{"encoder_arch": "gmlp", "decoder_positions": "learned", "residual_init": "none"}
Rows from block 6 of the audio encoder, named by matrix and row number. Each number is 128 + 24 x the weight over its row's rms, rounded and kept within 0 to 255. All counts start at 0. Numbers have three digits each. After the name is the row's rms in percent of the matrix's.
# f: spatial gating (encoder.blocks.6.mixer.f.weight, 128x128), inputs 0-127
f.10 109:129147128116146128125142107255079039126162133137135100098152145160153147157143087130122144126106165154148135128152130120123125098125100120135114125126134112124123108125117131117107092106127143142133135131120119133127122136110133168154110131144130175148135126136152127135088129129118109140120136133130164142145123145125134152140117116131115138113134133121122128108091133142118139104117
f.11 108:084128134131130151121112168077255091101110115133119107128129131131135130125164124034096096152123128139161130152138150160145146133094100122154114113139143138118112112107094134137110133108128131142165106133123134149153130137146118147131131118134144120111152140113116115127118131102125116161129103128121146146120155136145111095150109128132157136125133129133145118153095142111096145116163
f.12 093:077107082096105099129175149159176161120168135094097128179148118111138131132141114135153100132154114113133154129138102125132093119140119110111109138126118165135126122094083155127129142161141119157112116108118102123150135117123119164155149121145139165144140157110103137097107149166099132152078096093153126149171155153150119101134159162134159157128145120137145161181161120114099107160107
f.13 087:145169146115119120138111131129139131157154106130130137139156109107119155142128091100128129135158142141130117129156102140095105116129164142139150123141144149097156099127127131175130134130151141093141127109125052133105158120128094086089113085171175124153131157130116143110112165126163079078086125141149138098156166135146125107109167104115134079120110143123132122165189122132114111166089
f.14 085:135195097094110136132098155140162112113144127154118091125113175151117131068136137189128122155161117107155163146145154169133115114123121118125143170137149125116116105144167132129095121106148100104106124104144131131071127146120118132161153142104108088106095126140117131082120136124126122141099058146152128090154144156158147160092090146107128137141109120135110107105119139115104135140162
f.15 112:119146171201139113101084103129146107075143118107094121129110110106102143162124146153136148148140156145129102138119160142129119137117159166137105143124142085100143116086133167173159120152139118136118157146103129161116098110085075144153110143122147139144156152148130145153145103105093146107131167137117164158124130171149104158148172133106100084109112133096139135090143113135114126134116
f.16 104:113102133130135128108126133134134153172144127162215075120099102127110146098135103116207097113129070137124117077132120106155108128153130107161134058137139150100114131120153126105134157099169140107136118092112142129135132132117139118135140129066092152148131123135137135118122146126146125136123132160129164176117099134122092092135119132146117116088102134112133145133138118145176148139121
f.17 106:137124092101114122124117134130126121166128151140223182062124115144142118114113126105079129122132154026125146112093141162148135115101146125136107142041156146116132111151143131140151112116146162153120150121140120100112155107118130167116164140131076103143126150124123140123110136145143100127158142127130127148144106115137122107151134131147119098118098132124148125137121125143123122129133
f.18 101:139131114090114129128122097115156144140101146141128247168067108126111104142152126104105143133154107151028128136101102150127152127132108108146154142170065172119129152123120128127170147129143137131138144145156103123112119132117121114152156151144121087152117136141135158146130145142133109136115135113098120133119126116121100117164140106147138139091127126141138110144114138117121107114132
f.19 110:137140164093118112106112121116141142100124133096112161219134069157129144144115123095144150127139123115145031131132118118104099154151120174106159119100170077194108120120141127117142160163088133128116156117096127144119129154098111120124091127173123150112145118114122151141144127147149138160119108161078136122135156126120123133124141137136114114116143119115115138111143144135143126139127
f.20 103:143112146150106126116119080182162128120138152095149150168214170054148119120131095090118158130134151117105152035172142124114118115114149125115148140109124169086165118122138162134124126134114096129135138127082114129147144128135161110167123148117119110102116117122148119134159131147101147148134123124166091129122133139131116115128130139127138121130123105121100114115110138170123112132150
f.21 105:139142103131141129087119119116166119140113124115151130147126217151088162107113121137116157142137116145124095184015169134155099128113119116102119123139116133170067177123124128126153116173112117141150147110127092125130137121141139141156118120120111139110119147081100153132129146155135138148141130124134160121151110125141119109132148143140135145147149101110115122145123111164121134103169
f.22 109:139164134142119135076097133123121142129130120114155116153119135222157037149108173114107148118130123114119122111168048165115118100155130140147156129146143164139153042139134129139145120133127156157131144119124121087109136113134134146124154116100115109136127144171134097151122132147135159114125147145152147119108133124112143129114112156141118115106139114119103127153110126098133125105134
f.23 101:129113135133126129140105103125124096128109133133133142109126145132232184048129111147136109105096118112132138096085181045138130124141145180164146113144108145127145134041163102137132124115132147171154131132110118118112108115130126133137139085116122115119130134155124130124132139153121127131118147130154140135139108117127129127101139154143090136127133147124134112139137127112122172101122
f.24 104:119129100124145144141105080103151151114133122137110114154145145122121246170060133124160128125106116128094145133115125170019140117127126131141122112127137148129115118178050152145142152112128149140143125135127131111114120109126104126119122120108127133133136114135163115110157122130122130126107118164153129098093130126139120120112146130127145099139150116134126113127152138138132165128153
f.25 097:175109138138130149112147126087112130131151099141129150111130120151132153213155060134139129135131127171114140112136112105179026113112141160127125133102117135141104156125135022150108112122102146134121100139111127117119183107104130159124130128107117130156139124137130172104133148142143132159124127107134139122122108116134130131106115158126126105129130116138124147099126132120122135141137
f.26 107:119119133116119118145150169160077099139145153134145146135140111108121124126226125048123118150136131122150125109133145112124194053138158157124102111137129100130148141130127152043134115117139124136097127139146121173134101141084115155135134159169148113166146143113111133136098123144127110129101132164116136111120134124141116142095143149126150113114144132102108139126123121134128153120146
f.27 103:129115121131133114109150139157149093168121137147096140137107133126141144149118239147055128116128125141110139142152142147135110157047105120145145152119151096149118118131098112147072128108104164115136111134131116103106150124098079124143118113125110153146120128125138132143176112151132103171135107123127126114135106125145168139139146117163132166115162111133131133138134093119089124167141
f.28 104:038069127147160135134138126122140115140119161113116132096144141125127126135117129165101127186143085125105092120137108144147126153135130131111082111116087132132138131113108122126119181132114149089100096128155124150137148183152151131112086122111104151113121123155125121071109155125138161162105074116106127137150162119137115086121118133161144089113142128160106108113137158161158116127136
f.29 084:175171132135079145120158147119167123104116145132127115137116106140156137115124125116113117088146092105084095126120167154142121106129152107074139094082109126128135103162144146130112077126141109131161132126114138131150086135152124120106149179087092149125136110127103102122136148111136126126094137099139153161161158122127146139125136172135146114133088155141108105100097084092182149087159
f.30 089:115142093081099141144133098121109136139121116091072157105138119078130158116146101090114098129119116106141148169141162143130092167179134118116120163120077077114126101113053133137125168119140116125120154145118151121107113142086131104156139095133121130146103107160152128107134126129134144165121108133157148124124134161128147114129102164150155144101065118127112145111131093104113095129147
f.31 087:142159107139132166122113114133133087111107126117099127099132147147161134120154104114108136139159141092118079121161134114150138131129149092133117181202190134140146131137126115146134125160115120084091101148117057108118148159142149081118139153143127109136114142119085077131106120111145121140118108143094174124157167163156155122135124112144140121148142159134081102148155147118150131134132
f.32 096:125135072150156143129127127115082149141166106135119094126111119119142164103121141119166154118129210120144115152128120100104134129143174134096127043137140152100108125129088115122164167126138140088140109158139136114109145124134079151148125082081097152142110164101130133130132124126119177139093106116110097126150131167158116136112159105159104129111137132145131140133128139118165137107115
f.33 095:148088126119122140106138131117120161148116180131150082121143107080157119124130120126102135133124188220090123110134131110112112120077139151108114148040092132158135092114129139139173125104151115171052120160129127147129126142124131128101147117178088128098139149124119108117129126143139145112110097131128157121111112129134134138104139127133117131137144151119110150135115113137107114127153
f.34 093:123153072120099125126140130135144158149091162129149136102131103119123111138105110136147168125126112228175071127122083129134120130141129146108162153128049117154137121110113119148142123143087118135192030139130120120137138160120113137111140128140147111129113144139131145142134123109117140140150144129146110130131123122131134140096137152156124125114097149130155126104124141097118111162140
f.35 104:112119140131115092128109136138131101112117133102140122162101114112131110160140132146107139108163115143233163057104120129145080130144169134137130127119141052108150150126143147151109111134141105134148162060143123098164127125127116110161146126146163152091133117105121126102135159166096119119148116098117110142109118143140150114113123123148117126122113115160136123169107115131146122164098
f.36 103:115142106140084126084159139135126142119093139114163115143113112129116166116120135145136134149141124110137255177061135118134129110124118171141154150104109161051147153166122134114141127110137118113154120150063104099111126126129141127135153087130137111147098109129119122125133130118101153111113115138135117111156123141136120142110165129124140124130155137134134135100150138134123140118148
f.37 097:137170136096125111121108159105090135121137131089132123120123147108120132107138139124154105145137101137140151255167086130111114143111148149120128100135122142169061126149124108082150083155140144138105163128135079146122148132117118100121113129119144132102131105076155156119126131136102128116130136101110107114142111134153129132137121126159135145110132160093103117157109115172137153119135
f.38 108:144126163125095115108153157147127120126132119160118120146130115139119105153116125112121099131118143127122128118255143076109115117141141128132130149099113129125169075100133142116143128108156151108129114125140115049126112130156139111141154123161140119137132148103105119097139170117134132101124128127132120149094150125147125102139136113151108120133130119139170140144113120127086140141139
f.39 101:133111123135149120163083131128133116142108128137136131146116119104154109119114103162133140127132142177132111137137247180071117117073121121134126097126138103135121152052119150100132145151125147094143133112131130150045126121127140142126108125090147132140169141090077139153108120110116146134142123128115126093146127164137140135111110113156140127121154125138113124126120129118128120142111
f.40 099:136123135118132122151171113128146135143095142105099098115177122103086136110104150128099125138141129106147115127123126249185077118120123149143103126141135130135134134172049131127117177144147145121129135102104141123120084126128128132146107107154146137108141118138078082153147143146117119141124108113130136142166103107129124118104140132124112162169108098131119121099131118123140141145105
f.41 103:144115137132116159112137125099170148119116150108110137122134141154130101126116117138147159101132143114122145131111096136255145069131144117120122141126127117136123143121153046098127126147137128144121138098139159122143118073139130092111136151136138111143113116146140087105080110160116105148123146140103116136107119104134139153139148129128134119133150130122151134146119148111126115134109
f.42 112:119129130129112120137139137110082165125151111121108136126119143154105152108125087119107143120136117133111136123120130120130255143032148135107139128119116131152160105131104143096134131146125099144135096119151126136119135181106154115141146129131158133125109123126130114132088134114117156142126104140138095127144109125097083101146136111120110114127137144146127123151099131132128121103152
f.43 091:133144127131114107109119116122134105142117146137131117125138170118133096129130142083065087100165095104106133082137130156137101255157099123156146146122098129129117130131136121184100160111156110125129136120138149161127117169153038150117105132119125127133125135103111101135113129136141135162149137133115116147124129107093113103163134134114109133122142141109127134141132138123125117108120
f.44 105:071066126110134143142120157130159135089149083150118099118123142098128151119149181155135104131171102105130129145153141098158139154167131129142101082083115134158155156163134114135095152104103152113111128153097174100125140102135139087137155146159150155105133100111112154114109119164147111130139125128134172163156113088109106133150130137106127147141114173150106137111111102140160119105143
f.45 083:115128111120126115087103117153121128118164108132153107120124138089083141130148142147139126147120127142124161138148171138151141162151124121136114148165166091085114064100106137135124089106135065120108108129106101112115159128127090138159156141078119143140136145112135153153147142098151141094098156141160154174109129137158154159168156152098150126126111131143114133061128131156131130099170
f.46 105:136124173108116119112117117117108144116170115105099116115121122133145135133122126100149143128141142126105133130145159138145137149132154185111161150159138185147128113117150154150130122146117125093068081052123082054120088099085086113116143147130106115134132134150121137090105134136139138117137144140132162160168162143087118114095122123077133133165123092154121149142138135141114141128154
f.47 102:159137104134127134135106142109102102121122165131121105113094152112104119143123141156137113107113130103126160126116116138164139099124117139143090098136177152179129172166171151126117131143137112108115085096106100110084066091078106114106114174132083140136103116129100121146136156139128135118160152119159172092122147120139114107163104112130087148147101124143147107139165173145152159161134
f.48 095:096146095123142155120138121110117121124109168179043108101150154092128130128157127165171111116145127079108137108138119131117126141171111135133136224137146113102114127142105110148166108160129144076089142147131092131121135129096129172154140145117117083145147144116118114139113122100119158117106115114133138138117138155136106115112087133138080139153126136124136093123123128140094156135156
f.49 100:136122145146149129130119185128120117098133115137157057114131102147111119149120108146148132181175192096146093149106120142129155135120120136147137196184102134110086132148139163161132132116108140135069122129148121133131105149126132126156144146158087097127122146154132135122130093147140112110139085102101128140131115140160129162109120103122124096106130116108156142114137127138144136200154
f.50 107:155137109133133141172144098139103120131120129148121141068143123129118146153115165159108091130158111147069099137137114132135109141134119153152138157255135067174116127119133122128142143140139156132167081144126107094123119137130112122124118125130160125130117121167124132114118153125117178143141127106118112125126140128102134124140120102122112147124101112160121106151160130104113108130113
f.51 101:130133073105160141166158145120136147155114150139116118136072120123120142116114119133136111124143148111177047142144138164114136126113117142146123151122255153074145109113133135128132106112136146148124164070105139134113137137130146106133154087120131147109126147121144131154112117134114114132145107132103109119122127137137131134124151128128120147134111154143140139096150134138115172129146
f.52 111:157120122110115137125160118117150116121116115127139144130129060149148124137127123139126172121119099138113174098129121102124139107134131089137129138114176255132052130112126143092140150117112157151109096164072110136118110133161127132137098136140140139145111106121121159157158119120155135119104148127140095122104130138132145135118150150087122145143106104128150149124135141114147127123156
f.53 100:152101112140145093136137145120124139159110143109129172150134139090125110140124105132142142156161119147114119164064107133113136138134158144122113150131121135255140054117139123147096097120136137127110129128158050112119138138159145138144140139130124130124130070127150131141132140144126166132109143127115141148118108134159095146100112134107119157131103160128141138119127151124122120131123
f.54 102:133132159142142136083148109120128146139128149114130138124119158158061121142118149133137135150147112138103131080155106117133110121117145131149153131122114140143245163052145135112119132126130119112120132149139154035137103159099164136118119129148124108158105135082098105130181134137150111142142132140146120133133111128125111107098120119125131109160095154098131138134126120133118120128142
f.55 108:131143156153139119142113127135142103146147134129144139138126087148113079144129113145138121145140109111105113124098171058114141128162133127129151105134136129177151255140045131101112136157120114133127112129146113144066116110126112130108097135122136094138131149121102151138114137132103124164122144120124122156124100140155144115108132136121155127125138135135138110124127114125142124118131
f.56 109:133147144131155120117142100118115131160140183113142132117123114113143131064153117121095118086128131143128128127137124164087110110139133161148153107121138141140128145255158030111142157114132115129119119129119105138160077136148103107126132116122139120139113116148128092119132133084125117145123159101143138127103155139138127128136140156126141132148122144142122117102096130127128124134131
f.57 115:117132148108120151116118125113140123119139132144119110147119120113148127146077136154124115131131122145138109124131152098161083118136113139150125150127136142131113147134255156059087114131117146141117121128145096104132119065177157131120120163098152133117113114131120125090128157133115147154120125132150097136114137133125122137130104126132092162119153155147130137127095107136132146113160
f.58 113:143121124116112126158131109129096152123136129124145143145140122102112116123157077162134137080175107108147122144135120139126178082100177137153126141175130141126140144130127253154049111118156145127138128130142139118126122150050145137129121158108113114135159110112120116135129134090096120130141104155142131126139149103133113107133114132108132130145122148150122118136141125123128123157164
f.59 101:151129132095129151127118140144102091187121118119142148123120106148126142114144153080099146111140134088147115132118103110132126188092129162131134060136119151119119141155115091228114170139139122133124128162119136143112111123157070113160087143137133134113098123143126137143169091100099137141153130131145173136120118142155126086123094102118132117143142125126151170134119135105119161134144
f.60 101:143105105130160117104123088151116146110069103160136118135132126136166169161150124137134097107154113142102087139123114115150125120084171121094137118100126136109091130140145114087153139099155126096089124140134186167132119105131106148178142125141131087085112135103173154120124102150104103107156171112148172143106123137163105118146138123174090119123114156106175141139125150129129151131142
f.61 075:129139080114136091108146100157126174125087120104139129100086121129138137165168114148134146106109128147188140116138125103153132131138151094131141123114125115154165125110118118097114138180152138125125143112078090096104107123135115103111100148110095107138114100091095133129088123138105121118147113114113129138065146138169107064104110111140139139159083117168147124152169103169131126143121
f.62 095:109128139134097096129135151113088144140119093134095139124121120142146116128114136124150122114121165115178168171150088120133163142169122121155148111084039110148138124093113087098076163133137118139120154142094158137120123149128124122143127152148144124140132132093147159151103135126156163132131113115083128104085100152140187151115133123141127104128172099140134124127113111155114087140086
f.63 092:139157144146156115096129128148117080144136133146136134118114137138129148161124161136100109122092136139163194132138109145139127125134082097123104129107110106153105136137160122114118158100149150131184140141106179112081099102111102087121147170118113098124139136174105138153125150117142140139137133170121152083084121139119170149140134080145101084073090106118114147111126155164119128145117
f.64 092:131119138121150114124093131128143168104143128125116137109106103129142117143109096154139149135133039155149128119087129103150133145127133158110095102104139127147128140131122123145108166115174179203084119140134124147122137093152147134134177131098105125097127111128130108120108133105163168133086070125143105141135130150166117089110143142130107095160132148137099111127122096161175164123117
f.65 096:134126141145120129155083086110132151143128156147144069126081093127113134133129169120103135125151116051141134140107124121125121148135117111128119164110119136130118145109126149118142142119141136181190070138123163145112135133109126125134162111158081105121119120108125089140165090136161120123180081109165103122140130117158149097140146106166135115131166162119090142102145095129152159112123
f.66 092:127135096134125123148099101144158122130142151139112154099147155122107137133116090133117145134124116130071133082101130171131142121157107119133152119121096128121126157135136135122165133130140132134213161094129128146126137124114088128156121127123175073103098125070143122126158135115191125126165179082153144120115133138130145117162097121161126107074151163130130116103090132096132157150150
f.67 104:123114134122112111145142136123158122121117159128098127154072112115141136136152136146145128104166146126146078160109097148158115132131118115107124150138132080129127138112109135098152102106104163178154253135058138115134107130140130166175153104094104145079108107120143130127147130118129154157135126125100124133090114134133132147145126146139155128131111159151132105132144127116136144160117
f.68 105:112097165143111139129146132140110151128104156129132124106169092108108142106124143158146126127160161151123110039151156106140117129118104125146147122149130156060120110134158155124093112138142145119137152237158066144114127146145125145130125123135126114156055126097111132148130134135138153124152130146097116134156117137108101132123125140093126141116155109142139124129133140138136162148144
f.69 101:126135115149127127137126129144141107098110155113119123134099143100070129128137151136142144151121108090134139131031149133129145088128149133133117149130157129168105134140140124129133124129159103120135130167237160034118112137120097165138132130112114142118162056139116121159145116124125154127116159111136129116148146133126091144133131153141144136125130123125128148129124123154137155148135
f.70 107:131142152121144133139148127111108152112157158121134111118118108127100116134160120161115107143097127110088129130149077169110166119127107141125128127116137151130141080094136145133135136135127169137126143153162255137046132094149100128160188127129138146126113156090132141119115147152130142134125110143119134134086123128119152107172110132143124122136151137136126129115130121112125143138143
f.71 096:111155117126142156154117145134110125158147144136129144154125136112154085159125122117149114137119138167126123129134153086142142133145126157136140133117117100114106158089126117115151146144136133148115136139135153255165048125111128098168104130139128153118131118157050107125126118113131126142110134135126131134164080136151158125139129147127106149142115137132124122161119121118099156151125
f.72 100:094125120139146137121144098141168128118141108142136133150130123123133150118150141122166149148115151155137132156136100133059149123126155140134138126138126144133135105143059117127166136128137150118145122143130115107255136047113107109155109159133142147126112115109137107113154135144114144122118149113114129146136138091123175133138141128126158078145142135123160141121152110074126124147127
f.73 103:147117131148109112119152109123130133127125106109124142113132107147145124150110162120142115120118159140122142138125162130112053125144149147153120158122142128131140100134144087098133139103131130101120122140149121131112255139061119121150128156122120129099122155146123147055119140148132164186165110129131115112131115117115143125135133138123131145137131147139142149124099142090117147157160
f.74 104:108133126162121114119135157130082161137142140107141111133131148112144120124140121152172105125114148115119117157153116129128151072127158167131103113141158143140142162098129132074101162126129139124115117118139112120111120253143071148130115124154104114115139121140141075167064097103137121139154146125115140144134101130116111123136165147164125156130183135137129134129120101127121132128136
f.75 099:118120143147128120133120140112104133160143151137149110121121130147141116100153157106144111136127129112114134104159157124150134140070167150139101143141141140127109098103102126121067121084154145083131120080134155145139156123221153084114085163130164143124127104157120142109133053113125144130094124104140128111124136136158151090172116146104140109128138141128120112112115105088142110137177
f.76 098:144069098131171171106137161131128120178172103162138102088089138114123141164152112119144131092134132146098100133130136170173137124147111140134134138094077131153150107124127172150135148158153133128110143108128142134120097153145144103123119132117136136116124146114130144145160176100137136174175099108133119123139141140134156131165093095155118086122142130143154122142150134124081092091180
f.77 082:124130204158103126105110144093171113148151136131112099109126107113133153183146127139105122117143125145124112166122116132139161139152121102164133111118119129092144105148124094128107160119129100105078137139099085072099148134125152097152112140136104119126110076074138090099114134094141145131133168114149122142189160154164132132117074126147167118135119118105148105116132106109134146139139
f.78 089:137149122071062147123181175142140110112146107149159093078157119127124128118080112121144080131115093130126158144137157137149136160119156104138140127143136123139146108129118105081111135124137106131138109104135129127125200146140107116125132120112075152113122113150079123163123073144090130131124143143147129153100153093140165162150114170141128129154147134128158127151131134144164155118102
f.79 095:148183170097109085088147156098098119114124136108109101099097099119158148146108149161130157120117091090105187154149130116152139120113117135142094123166147120147115118134132109123089132162131126136135172110104127101116143153097113113108102130132137104103141106116112127126136150129097182120120135171144175179150120146142155174149151109112115136123115146095161139134124162159118168165103
f.80 099:153133160160120168131116107111098131108121121121087081149144140142137124132116102109147105175145123108123136109096101079129135108151155161131110111132137148128104129106137140144143160093159103035095131102085165133142139121129146153151147142185106152113125127114127152117129117116176150115096077121150113111120143168102121144124135131082074144144132131108121078118138137164125147111127
f.81 100:096107129122141097147111129115112134122095103166143130128103151133109126103123136109072111133149134129109146131105119126120127131137113133124153128095137147140144138092115147101167117142135152142106107087120128118137173183150151095145134121207187121113140156097111126115137133117127109106183033068150122124130135107133117118150105117159147076137140141107140169139131120139125093122146
f.82 103:110114143125129119150138135146135098133087122125134170121096132130122120122141145134096156109141101111127137135118141164121114109113141144114139153168084143131126099151141139142148111132121168100127078069120148131108124153151157130148152101133249144109103120156113123114149122114094120120156178074087108130116120116136117131128083150114150084073157130143138122120125123121099107143123
f.83 109:128143152123116114152120136128117127131114126157144133144105116119156102135142134143100117106150102111133088125102098111134134115125171146125145112108123114138157119129102126136134115116106126110139119094133148151116145126137156177123116188133159255122097090125144120144127104131125098117103115182035132129127138109124107122108160111151124134149083126134130149172123114123127127099125
f.84 093:137132123153100107130126156109136125147119138130119118135118108126125148102121153102123133111130123136161132116121151134126127155098161121097104124116122148110120114115102146112144073139117124160144115161089115139166123114110123136143148122129129147247132101142090112132133155131101134154129163097164067107149134132129137132153136123161118153145117050118169100117158153142100143102062
f.85 101:123115148126131104112126174135131132103159139109140144131143118126145091142133127138133120156157131146120133136091096121109120162126126107128126116125108115144085120131127162149105126113104139114128144150145075144140123105160126144111137127117154168106251129101141097109126113107131102150125103126164175083100127172130103120164160111144149174154127104056129167136139138122127125100129
f.86 105:128105152138132126109122124135133126133121125114141132129125113149126123115131128165150144117132145098144095160136107151120111109139137099142112135116136103122152043124142149156128159140133140164140117118140154073119163135111143132134105116126141158155148253122108123132131095121158113138121106155114145181029131122119147124106122113118132164141148107112099121145117104139095134122123
f.87 095:135123123127111129154111130140161125125139128101133141159118125168139131091101112145169110110128120106109144119135100092146139110123120118134118129150112152127129148068140114099151132141111124139137108141101111133074113141105132148121152137159146138117139144254126077135158150130122088143119137137141112118157049098130094130121141089149101133170168134129148084138121126129151131109128
f.88 104:151110116121137109130172130093138158124163110133156145139148130127121125131101118143099179153129135122093141138133141124090126117109108100114127134118118126114146129122100123157126107128154135105132140111118126135154050130143128168132100113114132126135107117127251125084156145154159115165121133127107150141141166062090135109118097121138145142099154134138162152080111155115117120121143
f.89 099:114104098137119134144145132119124142121185128132112141104119146144144146140090112117146140127131124145092138131135132115141119125120099120149098132102087136120153150148123101097128123112132136120129158133145123134118155089138105155120122144130156120119142110151134253180081130123151124105132124109127097115130105185018123128120107131131121132135126121114144171141097105137156116146121
f.90 097:129129121119123142109116101159121135142157115126127114116121138144156126119133093136148160131118134129155123123139143158130122111084119120127108111144124138138128119144126136097115122137120118124143141092132156106144109113069129096155147136116135129106114156143132183252150128099099126170102127107140124090129110129183025123117107144154131162126116130160118151097124103137161124131140
f.91 104:120126100134126112130106102140121130144119122124151152139143110136135136127157101119155173124115139137136116143133135143151115137080152138120134127113130135118125094093134133139114134154146139124161150129093139138117103094161048082098111115101117137149116127136161167129255138070108137120122145130106139146113096102134177057150135131132158100145149151130105117129120121133119132135129
f.92 102:150073132148140118156129110116137144161146123131125102148136162160139119090177187143103132155130141117111143133097092111154113094147115126126115131072086062085122142174142136108128155138145092146105123145136122130150149156129122091110111130120100107138137154135138128112103159155132159140122083117105114111153136165138148142117137196150111107125118148116136136128130132168141149088069
f.93 102:148159088107111150148116120139159081147140127082114120109141099076106150161155132135087130103112119162129131087159132115134110114059125132124147100146129167139118133116065142157127135145129116157138142127118138089092164093175162129125107162095101106131142124104129143143155100126172105113124094097135123108138135128134110186158124092134129167142137157159138141097115125129140092120105
f.94 079:115162097146099105129095106111117121139131131145148138126115093170153152134149109131130163124084097098112094151150155164138125155137154131136107145096142137138101102108111130142090113140126107178154135179083133132117176141098135079112105130081126140153120148116163105165138139113139120112062106118078130098103098113120148144150171142164157128111126169140152156140120111149140099110140
f.95 084:126156187139114090091097164124143120089113170143127156141145149153162144120095100102149144127127119127135180146164129154123146139137128130139092145116119090115137115133087123148148112124123105146105114118095139132127158102105110102125088120106099136128151150140137140123135154129137104167071106135111141132118080078135113127184141159149160123125150110078105110146162174177130090112152
f.96 087:121136111135099129118077148094162151116141138136094155156146129166157111121093120081152081098161112141145153128091125103146150108132146151150132180152136126119135133096140147109143152115078129119146142115126110155120105109083115158129158116097122118132095111115164123143122092113180122105118063105122151124131135149109101115166126062138082073131141159118144139141138124150128139111123
f.97 093:133080138142142123117137106113142114130073154120122124135127123119134121094122130106141114110148143135149175105141123110145113152127100109146174161103156114103111151126127110118137083093142124122126150115137150145144114141107121132148144122176140100147134122130144108131160147118138089122191103087105145080139107147147106112128099122125187017145153145153112103098160132090136132152142
f.98 093:101126120139141168134124123125121118138101132114105115119120147121118125108111136124086145121139134120091107162147094137144127144151140123138115127161118149102117129134140116100111140105114119145140116167095099127151139133159143123097143080104158103111132160162097140092138131127144114150123234134108160136124146127104135129112109114129123151003113120119096107101133112175132153145142
f.99 098:119097144119121135132133128144142126110113130124134142137103134111119141136117148111105138169093131125129121102139132105121105125110112118111155153104144119134126141147121129119139199090134125099150139105132117148125188139115120110170114111114117169102092177148165113150129110131143129133125137208130097139132116069094127129153076138072100148154024115140112111132119147133146147136102
f.100 099:130150112137111140101118099114118135165144138086137144117116119121149127139118145126158138137138137127126170118115120093129147114124090140094156115114130122086145103138137150127107163110093088127115140125113124114142124132172147093132149113109133121173119099132133154119154150125091143092140118106219147119131161095125110098100122131144134124162171021118138114162104136097147107135174
f.101 092:113105117117122119130137120101135102130098108155107137154142138111120114140099117131160119124119134167119119120107144121105145130127081102130177137138152130110093150113148096117132156068105119106126124095159115122130151138150144098107116116165126131144158098076126138118131132112148158096106120142171231144108132139115100142162116149131112096085140156040108160114123135146154130138146
f.102 101:104132133111114150122112122153123138151109141103149121154132120132123152131130140093114154123149120116108132126110094161146132137147092145111148140127125138104146099128107124101118141133130117110136128118090168126109150145136154158108076141100137144159144160121097120133120124127151106136126110135094148255134111113120108129115105143087138105132136152159016111137150116139140106153120
f.103 103:132158124135147111150109118127118151161120139110163139121134134138124112114126115109129121119079123107148116098131124107111144115135125131129132121120138095113140183111131097108128155145129127138131136136133133157096136130141145084117126139110150157140134131147103116152136173104122140150139131126131113145246160091129105118136127111108125114087154124109173003101158142141128116129107
f.104 103:140112159149126141154111106094130113151112120089169122133121120113163133126105105123140140088085137138122138147143123113107124142133120138164150133132134130093131127147094128120124137125105112123118158144125084125147113143135165127123134132118141116139113139100149082133130153139124119122119123127172129133152246160077110130122145138131098128108130138096130186020125156121150113114143
f.105 109:133123119135154121123137125096108158143106138108124109122140156133104133124127130104155105134085131130168127160151126114137088158104102178145105142147153119122110134126141112125103121148136137132066158136128134150118163104114129110102113145101129105126153134126134120087110134159103118137138111136149143132124142214172096185137141156102140122122109113107109140186017134111123135111124
f.106 095:139111118148152155121124148164095129123130124134134098119135111123116109112154104154129117153130159156133133120169098151149163103132140118105102103153128134123095120102131147097119134152111128163100152106133126145146137137120127101097100140129102089157141094123130127173055103115131113149134139120139127113179159114206135088121155128140130143120124091145105115128182026104133120138142
f.107 105:146139118137122135116138147118116130144142142129112121120117121116106125145116145091137119111101152154142135142123132108098142142114138109133112140146127147109139150115139145134092147148111133116110127118131113137154111126128184108103121087125151137139118126124120148136126037123145148108104157123109137129121117119095214151139128135110075140131133134108094150130151191013063126148113
f.108 097:131102126120162153127120126107115060127125127165139115082090103113125163144123111132090126144115145148139143139136131125101149151122127157075114124110125135174145140105103127116099133136080118097140168119124115151124143117102134142116111099147074093084137150152128118127137140101141217120117088094089131177091117151124108142165136156105098158132183140110122135100137126116128133147130
f.109 103:144082090108116135144154144132144138140162123139108148148101128128114145114106125107123146106128145114124107104138140139138166131154119143155141160169157165176104125125139139148138125127145144105094045090082089114108088064055099112131135113095125115141158160147137133160155131119135139120164173139166148167161123124132108119151089124124145141118130115114127098136127174136146117124136
f.110 095:150130124122127124140155126110107125093135155145104105106141132137154132121134119066143120143144149122132161134134105133148187147147118113114123130148182141136175150139128145128115081112126119072144086072073097119076057102099152150130127114138144087120153135117147138115127092148113121164165150150147136141165105163158149147133158138142083104124157126122110121132117137163136105141146
f.111 079:105141133135116071103113116154106119138117114144117136088105130127155160152131121137121153143086138120153137114140093108109150152110138129143138107104129145175156139175186149130145133118129137112124115056079124114121120135065102100143142122124168094131139163147126082092139106088138109114090174129124141078099126144146136135146133135130141123106147107101151141193153151144144135158140
f.112 095:062137108135097145092137125161146115112133107116079132149093121087100153120110133144104108151049117121104117110114151092155138132152162144131100147119105123110144148157126103123109146152135128137135155121160151122125120143144137147125134109152172172153123145156136146115132128120155121118106111130113117143142140137172145162149110106122039085098118123097145121100108063138149127121106
f.113 096:139080142127105125141115135127126131131117125152170098155127131147095143121111120117119110143100125137136126123135135111108127107122134136094130129137149110126152137133153136142111172177152124139154105137147139127127142135114148110127089130138157110142137109174199154146133154123132094107142082139128140122135147119133114119144098096128228087085080102101100097111092140123098044125100
f.114 103:088097111139110137122131144116146160107081112127111120118113143149133123131100132159166115158109105139104126157141113118103146133091130090113126134162093125140110123143119153111133122151101158119128121129129154157137131131106117130100142110147134177139124137147138170154141183124121106114153193088115140160103139134124156134128124126120122234074089128099115100085096102138093158117131
f.115 107:120111116092131118110113149128145137053118141075146131109126116123140103124126113153122127158091142120136109150126138137129125128116093136094136138129126128122149114141140136171114134098149121120116115127140139114124132135126140150101127124150124135128134144181146126158163140143147139095127149174112123130145149140143116141134124136128121127234032061113096107103071108158121116089142